{"train_examples": 145000, "crop_scale_min": 1, "tokenizer": "char", "encoder_activation": "gelu", "decoder_activation": "squared_relu"}
Rows from block 9 of the image encoder of a small image captioner, named by matrix and row number. Rows with one number within an expert belong to one neuron, the router's apart. Each number is 128 + 24 x the weight over its row's rms, rounded and kept within 0 to 255. All counts start at 0. Numbers have three digits each. After the name is the row's rms in percent of the matrix's.
Before each expert's rows are labels from the 100 images, of 14976, where the router gives the expert most weight on average: "strongest on" is what is common among them. Only what is clearly more common there than usual is listed. The data: dead-leaves pictures: piles of overlapping shapes. In brackets: how many of the 100.
# router: router (encoder.blocks.9.mlp.router.weight, 4x320), inputs 214-319
# up: expert up (encoder.blocks.9.mlp.up, 4x160x320), inputs 214-319
# down: expert down (encoder.blocks.9.mlp.down, 4x320x160, transposed), outputs 214-319

# expert 0
strongest on: large pieces (96); warm (60); circle (29)
router.0 097:167158101132110142140100094098118107142162130131143142103159124147110077137116148120079174088141135128139160138123124137136183108132121119104164135131121133130096103133116105118091088121126104162117130137144116103147142116147149146150123143118121135132148113160080135126157139150091123094081143146143105105146111114138
up.7 091:100123123118161120111074112142133128140171122124131115104136148135127123145100141159104118132165144130124184120114135137109130131168122136146127130119092126134118139145137124174090127114137123134107117132117148138117133141136114153122125141119121152121122159099136138133164114087146161143118093132147138166113117159090
down.7 099:120175117108108162156106120100137103158143108137147148130133168134127116157108138096081120121125119083108107131085161151138197132140120102100135127172099157084125134106142105146100154141081142129183101135109131085149168155156129115158105117107102164153120080103106128153155092130115132132098128130127143074110147165097
up.8 091:138146136136119122107093140137140148123122133123110135132137104147164139121130105158134132154125087123182175108146152141127136140152109141140123159103117156066144154120134144184147123138154132146103123112138130131121135126119133129140132136100133138153105122127078150122124090142152152136146104106092128177126107118085
down.8 105:143121149175115138129151118116156147180176139122132111168129146093087155122100098103111117132135180160097120125137097153119164129089079126143105124079109140098108131112145129120073163112125134165147162112118142120108109084118120091159107116102135118133136108141127154125148103123111120102152136110136131088127121141120
up.9 086:140102160106115150123072144133127144087156101085132119102146128152114137119123120150123128118101114108156201106120129134105091132157107112123146165155111122119130146114158155153142135136148116130128118157141115156119122134110111187106100156112139172116135155131147140143129156117125137125139124100153140143125096152126
down.9 096:133136100161128154164169087113144141181159113121165090162106152077114084117106131116065138140147142141102091134124149107150202146105106131096103136107112152096124133126149126119091142096085119182183099127116135096132119125130122107139107117121118120138149116120097139152127078137099133145093134145134136098142140137131
up.10 095:165112139142104136154066097130102150124148102110110146142128152147136197138166153168135148164097123138140167122118158119070129144159126109117155138121135142120140164123183148204165112150137125107118134156173111164144163128115105147102144119098127117143108153160110100098084131139183117120122060119134096154125123177125
down.10 103:131124119100109109130076150117113093113089123115105142115135155144156137113166141137172109133138105091150142129110123114107080129169150135154126106174118129150129127147119195154161136144123148122114115128132131150137137109155092181106176151118080100134132125094166112112119144122143117137112125111111096178133133147105
up.11 107:129128119144108137118104104146132197138097145105087123131096110152138180123117116125126153131100105140137141122146109100100101166113131128122124105129114115110119177117172144130149136097153112143085116149137105157142126113137115132094140117099142133159136142136137158090139112144173131121125131107145112208125109146121
down.11 110:137201120174104105161125151133130127119101159117104134141149114156182132123153140149143122122139110123128158129135153134096140070142127147140136101085158143201181118106130175147187137132121154138091134107121127144169123134128148120126153135150114122145126066176124120122166081125122116102089103123071081123096149134090
up.12 094:134093099133167110164099150121127146062126097159111135133124101160124139130150164173132099131186143091133157119117160119098102117077109125130138137139152165124165131144134148211152119131094166091165119170110133176140152129127119115131151069133086083139147130112171106142121143149168089086168033151106158116130144150136
down.12 099:157130165116139120136128107133160179153113125104102127114115144159106169143175120155165144088086113111148133156164131101124098147129150153113195104150127120155147118125129126141171109135149128133082171135148128165144100129127130160137106156121119098093107131128157110135148149130151160132101118140124103207139110110157

# expert 2
strongest on: mixed sizes (72); pastel (57)
router.2 087:157116134146101147143146136132129159123100154116116151145168118103134142083173099132124146119106075126171142143155117114128085113137171150116145082135121124114122141136085144141168103104119114186080117115154078142153127098100131180104122123145148121101090159168108129126112123147125121084094122176118104138170111097151
up.7 108:096178124101133118111109134154152101109136124145112189104126113112115120135101133134127113081135098091159161109140115111136133112121134133137109158128117106121132134124110119138102149132152127136083159127085121122128132126160145134118122132138128153098107123107122114155157109102113177149128144097117144136102124109107
down.7 112:109125106121149108115109170130099126080103131151084106101162145159130108117161119108143123128095089125134164097158109120172086139161149149135127061148160120133142135152133154133156085125113137113140088115141114151110138139132115169120143165145125096135116164119152128158100172122097112120133145126108108180145102113114
up.8 113:106129153089124155109104098151163094135164124159173137130153132117175069145106155133089146149167118122145148093109135162170144152149163107121111156160083122152100090114100095127122127125130114153118106179158143133139144109165139141117193117127134167104130166096136113145106115122140156156098138132141161124111117134101
down.8 107:124152053123171128149134133129113122157105130118134109157070114120121119123126126120116075167123145132115108138112161083122155110090091115134112146109173140068136111105139118091148141147144170116127151123086161106106139131100117062166129093104091115115121092125100135117161117080121159113151094101096159114090137120099
up.9 087:124090128137125112130087120133163153138153108129146157116126127152113142130136145158125131129124115127171184115118138119114139142166107120101128152136144098107128156107143155173134160131122138126123126137112133113141154091119115112116135130096120141159113125107129107145124118127132184098121096121111121153127094150088
down.9 083:101130182146127113119148135140099125128127102123194114175145124109127113144129148081074133133110131129100145164079095102143174161098097122143100113149126117060138120124144085125091151073099110148146134172119147096117163102137139130150092118116109124141131122127067116125124134110108143102156165109122095109146133136094
up.10 105:151145055156135135128154106149128125112139177138124137148108146151147140080135106165086118155145118161137137105151149120126192129108152134180098150107128147078102133117144125161111119148133133123099098136157104065062161126103122068148171096149133122162116101140078142111143112146085115084102104119125135119122134128133
down.10 104:141124128110141129117153148097119121131096135151121159082157132131147161147137128131157127088126101132118069129134117111105091117156147123125141110149144124159140094148127139122165160126128142103101127146092140148115145114132134179071164120154125099128142174144194117146145151090164125162131148129124128155114123142173
up.11 119:095131126115154141087120097141173112141127102163157171087135105109131112150114159122082128125194089104151134109097111111150122137117147159150118156129130087138114107132106095121108096100128131173094112141131148139144135114148153134119135113120129130088122127082104109155158135118124184136108138100142140127085111150110
down.11 112:127133123154118138136135174087087120120106100106136111133149139086139125124166134112124149140090126102117109155152124109149118130152085149141135122149153141097174166130142151093138162102122137135128161099104107135142107097104121168139083112129116183099128157123163143149102129127106139146165166107085111136172116145117
up.12 098:131146138056142155147134097127156085121167154123138127137125109108166099126139154110094119139158130113125126099109137103175159141171160115111093145152102122149111072111088098138129113142161120119110102173132144121134161142148117128106176118140126128085121131126130110119115138100114151171084116116135158138109135135089
down.12 101:124089116159136154127146152108155116159156105140122091125117155142116140124119125134137134184136170124116099150103144102121140159126079070077105109093112144115098118101148136128120127133133134135131137123173143087105142108124140093157101123138142115133124073157075128103129106147108125104144114136159115117144092150128

# expert 3
strongest on: grey (100)
router.3 107:123198139128105146158153164127096107116119123129113129148111148126147109130067175092144156106155112075121114156088135101179127092138131128113122109164139099151112114099115145104129148141121107135148102173095140126180104128168156150149115123161125136147098148110159121174132123098069176146118124129110134112138117114069
up.7 090:112114127072126106130114136150178119124136153124084192081130099118135122120127148128125103120155093112184166097129130114124124135137185148143123180135127123160113102124106126148151143094182125106083123139112105149112107150127147118099141103153136134109090129096151143147149145122144143142129091094139146178121113112110
down.7 108:080124081144154157120126153158127067095151156119126072134142150117116100151140109132121102156128116121142120134135113139160081152115091125115091093195157152155127098138109173117105106115123108135171117134123116181116111124109135209218156154174121139145147162126113133125118162166111128126139123126119134172160108135129
up.8 111:135078109127130118115067090147144141111165151120112131128143109123122148094166115161128141141130117141161175096145123140088138147122135146141124150118139147089132150140156101156132110098126132119125142106142098133122155111117104085141154106102134112112113109151098154088109151146159091119123098115134122135129136134155
down.8 090:111183090134149148123144130108130107151126112138109141145159131170114148120103147159121146132151076156109150157134136082156109105078089153115136114114129135115137122087109153129089164166148130148131156175080128114161176119125128094110102130146136189130171114089092141159153103100105144138136081098104134134115107115101
up.9 091:101099145095195105108097121137188151125152116157145115052165115173118142132143135136150102140146117110157172109127112176128104136123128133092140149109125127139126127152113103138136157116120153126137167132124131177120094129129091121123156120124123105128149101111146101117131116120177133121129116105159154145090145139127
down.9 101:128151132112129148098118113151123113149172128148137121101124105114092098117113110128075133181179132136130160133134113135142218140079083139120098162130134113109118095123131076147084148120124131105134128146072130108147133116104154104161094124092111151141135126098082127102135093131107139126118132098155154065098126117144
up.10 109:123127077146128139090101132139122122131133132113160100163105129125102113138144155124079141171123177175137123110123136123142120157092106127135106139149143113132090138114142101127110140107143121109122132146137157142132193093135134086145188070094120094129153137159070142064108105161132105143127125127148157155100129141128
down.10 113:130144116083155120124111137124131141117093092118109161127131111128123112153149144154159089073122113107139136114125153086158080141164129148139137138167147125140151145142141149137134120136140139096101143143083164173116148163113137149099129139113106113085154166128172130148106160112088132152115097124103168166134131132125
up.11 088:107087113120144123116101133134141145085117143123092151122119130181100172097178129178140135134137145125164165113137152119103107146125119130115138132106163126155138124138172119139139130127153172057109176114122123137112161157115092090100154140105102084123145077143097134094112175135150096091124111108113117178118148143143
down.11 078:113127105139122104092133107144133128061137121107104136116135145148109160130147093084118173111122112179150119146124122102092115115148166142129154110121142135140161106113142127163122118144148110115131133125145154146110170097144154132172124153089138121146161118137108145101138138121140103121078116125144097167155096103134
up.12 096:091141092112156145098131127173167141112155155123114162128109111150145143134087131154133107145141116139150148088128160139116151141141124145144117156102125131112123130135135125142137138137141148080097122162133139109103176142139116066105167133128132102138109095116110151106121136129102142138101115081109137171095145102100
down.12 110:131106113156136148135177163160142101114126159140138104146128115107084119117150114133096104133128149170144108136172077136120107115097088141144110119135149097095120135138126134152105129113143098091148154074112144124114098090103171133155071111149170200119120188105117183122085158144110130134174150099138147118146093082130

# expert 1
strongest on: vivid (100); small pieces (78)
router.1 107:101060150124187131079131100130174135145153146158146126117125109121118154122153085146130114174126154147119120122125119148075124166082119151137108146074117137136131148155145123112123143092140117116146136111151150142073131117103117090094134107118146124119171110118098105072135149169191076121130119126155143118107122144169
up.7 101:142193166106134095133160133153135138122132146139101143102114130115173101097095131119147116102147075080155129091122140129144102077143117145155121154133124147108126109142101153148151141151126123138110132129114134105130112144106151134163126140175132139136065112099165114199160093095119162129126118122081134098140115075117
down.7 118:129113108174125092174121137133114164106152111128132103107142157141152164112136158128096150134129134124137129124107146149102157119133141104089126092154141121129120119091141107164170108166094131137163096156168115146161166087183128150109126133124089120182117134131096135129140104167134104098136116146121127093147125115117
up.8 090:131198107130109106159139132131134142137137152126129157119133127120169129131091163142111109091149090076152135105123149119123125077147146131154141127131119152116140118111094126162155114132141141142104117131097142099142111119156175156122139131174132120127059124110155140190150088096097189115088090116083119117128109103078
down.8 099:129135098138126141142130109137130135119130106139161181103126143158162158130144126120093143147121145122147123138119124157074161143155148117096128115118079112164090125105144117176131119171113129123125081167168138135121157101130120102123137090113116128149134143146112128110154103137141131093142119152142112110109125144106
up.9 090:111131094141142133140127104152117132136135105114120133144129119100098099146125153082106174128111121136126154115111115118139171172113121106113106120144113061099118161095137086125106147117155098141118115167135130094134137128139132137130114102035116159108143152117118129105141115119113165146114141129152113158131096168073
down.9 101:092138116121165117172142141142147090090152149157121082109147137127172113107123110114102109162130104084150129099111110192139112115113140157127123079134107112168113108095109151140118130152083127143156117104089133135123116099151137146159139126134145095191129138103102123165104102158104108077143122126125156084119089120150
up.10 108:155184103151108112136098162130143136097153150114100130126147128121156133094101117112120136089178117127185152124143118108136163117156122155132139133134150116128143092086108122168115093141133131143090158118114102112148147141153163108152144121130142099117080089132107129129132115098078154111094120113114124143140136107118
down.10 087:114110121120105130143135129119099084118142125094157111168109126107122111100074171131136135138174154091137185129110176141156142144119134095130108128151129143126162158102142142163112130145127143168141138143107113128136149111123112097181134111166091121130111081139119124167102136112093170159174125159109140101116145155109
up.11 115:129095185082110104139128139115117096126161122113143137140155107113143112125120122141166131154116122119128129137130129173119133120116102119125129154107089140106167151142116152130166158146135121111153110105126107128104100135093140163131087142108103169105117133124181147135082116119134133146141124136133172117147102113123
down.11 103:160141131116098134125146138125116095131167120109169102121147163130119126134100097116097144116116146122109114130142143142131188095148119119125148143110119150133130115124136103123085150170118127122144156109146140084158138139093164109109121163129134121122117074162088132094128102118129115112101102135149119080120131105125
up.12 096:148156102121104115159091156126109113133116112084131140131169125157175123124128138138112134124150111128176166132129151113119156111179149116106154118137141122120160114096131153196152105179127159129117123133123108121170129119139129137143151117120108136122094105157147107151112101099113148103135105164101164130137124119112
down.12 089:107135098141142144099143117151110082070127127100132106134128152165110122130147140123098171116117129132138162139135138108112153159122128131134129087141159097132092150102133137119107146126155081104158101144148112126130181127137123147144144118093116157173148164126090172138112144162083125115108160093147127128118131131124